python train.py --model="sound classifier" --train_examples=39062 --noise_aug=0.002 --input="log_mel" --targets=["machine", "speed", "speed change", "state"] --drop_path=0.2 --loss="cross_entropy" --init="torch_default" --residual_init="none" --optimizer="adamw" --steps=40000 --epochs=131.1 --final_lr_fraction=0.1
Rows from block 5 of a small sound classifier, named by matrix and row number. Rows with one number belong to one channel. Each number is 128 + 24 x the weight over its row's rms, rounded and kept within 0 to 255. All counts start at 0. Numbers have three digits each. After the name is the row's rms in percent of the matrix's.
Before each channel's rows are labels from the 100 clips, of 14976, where the channel reaches its highest value: "loudest" is the band of the loudest frequency at the time of the peak. Only what is clearly more common there than usual is listed. The data: simulated sounds of rotating machines with and without faults. In brackets: how many of the 100, against the usual share in percent.
# convs0: first width-9 conv (model.blocks.5.convs.0.weight, 192x192x9, each kernel summed), inputs 39-77
# convs1: second width-9 conv (model.blocks.5.convs.1.weight, 192x192x9, transposed, each kernel summed), outputs 39-77

loudest: 250 to 500 Hz (32 vs 10.1)
convs0.77 088:145114105129108117163111123114116122137134139165157142121092134134086142143169092134113163115105097105149131121113141
convs1.77 071:147143132127153180133099144117136137107209125106094100116140119144129155145159111111124122152151093115217089144128148

loudest: 1000 to 2000 Hz (34 vs 14.6)
convs0.37 110:125136109139147151156094129130130158129136098154109160103141171064139125113168151162110095140164147081143099123167144
convs1.37 121:111122144115100167102137145096134102107142127183095116110139143190114177193134131129126116098158141116156122103115141

loudest: 250 to 500 Hz (42 vs 10.1)
convs0.185 099:140102180137113134107127135109100141120121130122156086150099134129152113117130144123148153141148137136148155095165182
convs1.185 110:177145129154148104108158108119138151111162170138134130126145118149116133145147111161133104092164121150158172116169150

loudest: 250 to 500 Hz (32 vs 10.1)
convs0.103 108:160138132125132165110088119111131105171116126111128136130151131104125139125174070142161173118100167137120114115158136
convs1.103 117:111146105119103141124123139129115126166120107094135176178121117143123101148120136087154112119126096118100107111130136

loudest: 250 to 500 Hz (33 vs 10.1)
convs0.15 103:099094098098092127129110140124125115153156134100139135143115151105155109139121141150123128119147119107183096084155145
convs1.15 102:115095147118130103134120174158078179116193125139094124134130139125191153135136106121127159140101182081150133108153131

loudest: 250 to 500 Hz (45 vs 10.1)
convs0.100 115:131109122111099118147100168098148135118147121133146139103097113132154129109091098105174118143103102116158132101131125
convs1.100 107:138148153114118171146101157154112129131170091082068156133124088116145110118133116147140110134149109105108121134119111

loudest: 250 to 500 Hz (34 vs 10.1)
convs0.53 099:117155116147102121168102112130144136139122114140145097139114119112075121109131118123120161178129095129128177139151159
convs1.53 088:162207126134154116140095120127126135120167108146091098119117077146126140154176084130150099103142101095128116155160126

loudest: 250 to 500 Hz (32 vs 10.1)
convs0.4 108:106117129116143139152120103131096125097158156098122100171167133134145104124109128137110097124139157132139151144168126
convs1.4 113:160107160129162093146107120204104142134139142151105135149148137098159129127135085128132125107148170133137153099173118

loudest: 250 to 500 Hz (30 vs 10.1)
convs0.87 106:089151147123146122170133098134078134103130152131118145117145130120095142120114122153114127143155167105157126134170124
convs1.87 102:131143085148126123124128077140124134107151111137097084120114130131128127179159148178144115120158127127139114127116101

loudest: 250 to 500 Hz (29 vs 10.1)
convs0.181 112:146116123136111100132083124075080142141110118141152138128112121117088129154167105107133118117124143093135078127146148
convs1.181 121:168091117119160127145106142129111123154139119125124128173108103147154164127167120106151109116146087141117149101163150

loudest: 250 to 500 Hz (34 vs 10.1)
convs0.34 103:106127123163120086145082116121149143127128122144139126130088146146082105128127112131127170155108109111128169116118133
convs1.34 109:174130149104152141144098133127140113124152137107086133123115116127150120109178111125142082118149098114146119128140134

loudest: 250 to 500 Hz (40 vs 10.1)
convs0.160 110:163112097128095125155138141123114142152138140135152154133108162100094162138162111161131160123099097102152118097144151
convs1.160 098:144147130113131142133092146094107150117224121129088125135132117182140170172164109097132117135150141094170129120164126

loudest: 250 to 500 Hz (27 vs 10.1)
convs0.69 078:133127114095100116142152129131128119138161118132140132140113154121168123130152103114085131125136153075186148121122114
convs1.69 071:085146119123113128124163112118154114107171158069127133096132137105145103159141141132135106123129141102142160125139156

loudest: 1000 to 2000 Hz (34 vs 14.6)
convs0.136 103:118167135164120119082108122132194133177074113146106137114119148153140107104099137117129143157117098122092157139041115
convs1.136 090:140138131106147087125130167148126135137140080171132129094102114110127122085128106091134136141127104071133134127128124

loudest: 250 to 500 Hz (30 vs 10.1)
convs0.188 089:098153106119158168195130109147138139111128141148126137153136135168071117121138125128103111164118129151123176156168099
convs1.188 090:154170116128150090118110101123111152130159121154122124130085109068119120125145128125148098114114129114148105130131114

loudest: 1000 to 2000 Hz (37 vs 14.6)
convs0.56 104:132120134146135140132093135175118143147071154117145127148145094140114150104095120124165139147133113148105146111144130
convs1.56 111:187099125136157129135087142152081137159097136171169106184115112098128147126148146140160134123099111121097133087155120

loudest: 250 to 500 Hz (38 vs 10.1)
convs0.39 111:104114104122126141144137119126117116134175151085132138156148122129119121135090115157109141136150149115154132104181112
convs1.39 117:125116111136138113126127089145088184107170123116100107129136151124137128140144119142127140132129179126175132098168119

loudest: 1000 to 2000 Hz (40 vs 14.6)
convs0.10 093:131156118178115132107123138128184123173062106141127147134134151113141119116122130138142143162115090128083150122051125
convs1.10 075:149143121089119106148128142139121135160142051151124130139111107143127130112136104091147135129120118068108159117145100

loudest: 250 to 500 Hz (27 vs 10.1)
convs0.24 107:160124128148146105133092125095135147124143142150136138129090133124067135143170086122119133105124141111132123117121134
convs1.24 103:151101121114136185149106140110164106140120140123132125142135121158118147140156117093135109124168053145151104138137168

loudest: 250 to 500 Hz (29 vs 10.1)
convs0.104 084:152163130144119157133137101168133087139132082085139109168141121138092114148173084151114169154114182126103160146158130
convs1.104 079:128114083154147145100149108102134122114138086121123107140130131139087092135120148162168110120142135146151118145150159

loudest: 1000 to 2000 Hz (38 vs 14.6)
convs0.49 099:106176162165147132114107107124166115156055108143117128145152145141091109102151101121103156148106123142083145157080111
convs1.49 078:119188085157139107133130112140137131144135083143115099112079106110100090112131091089132131142136103115124118147141129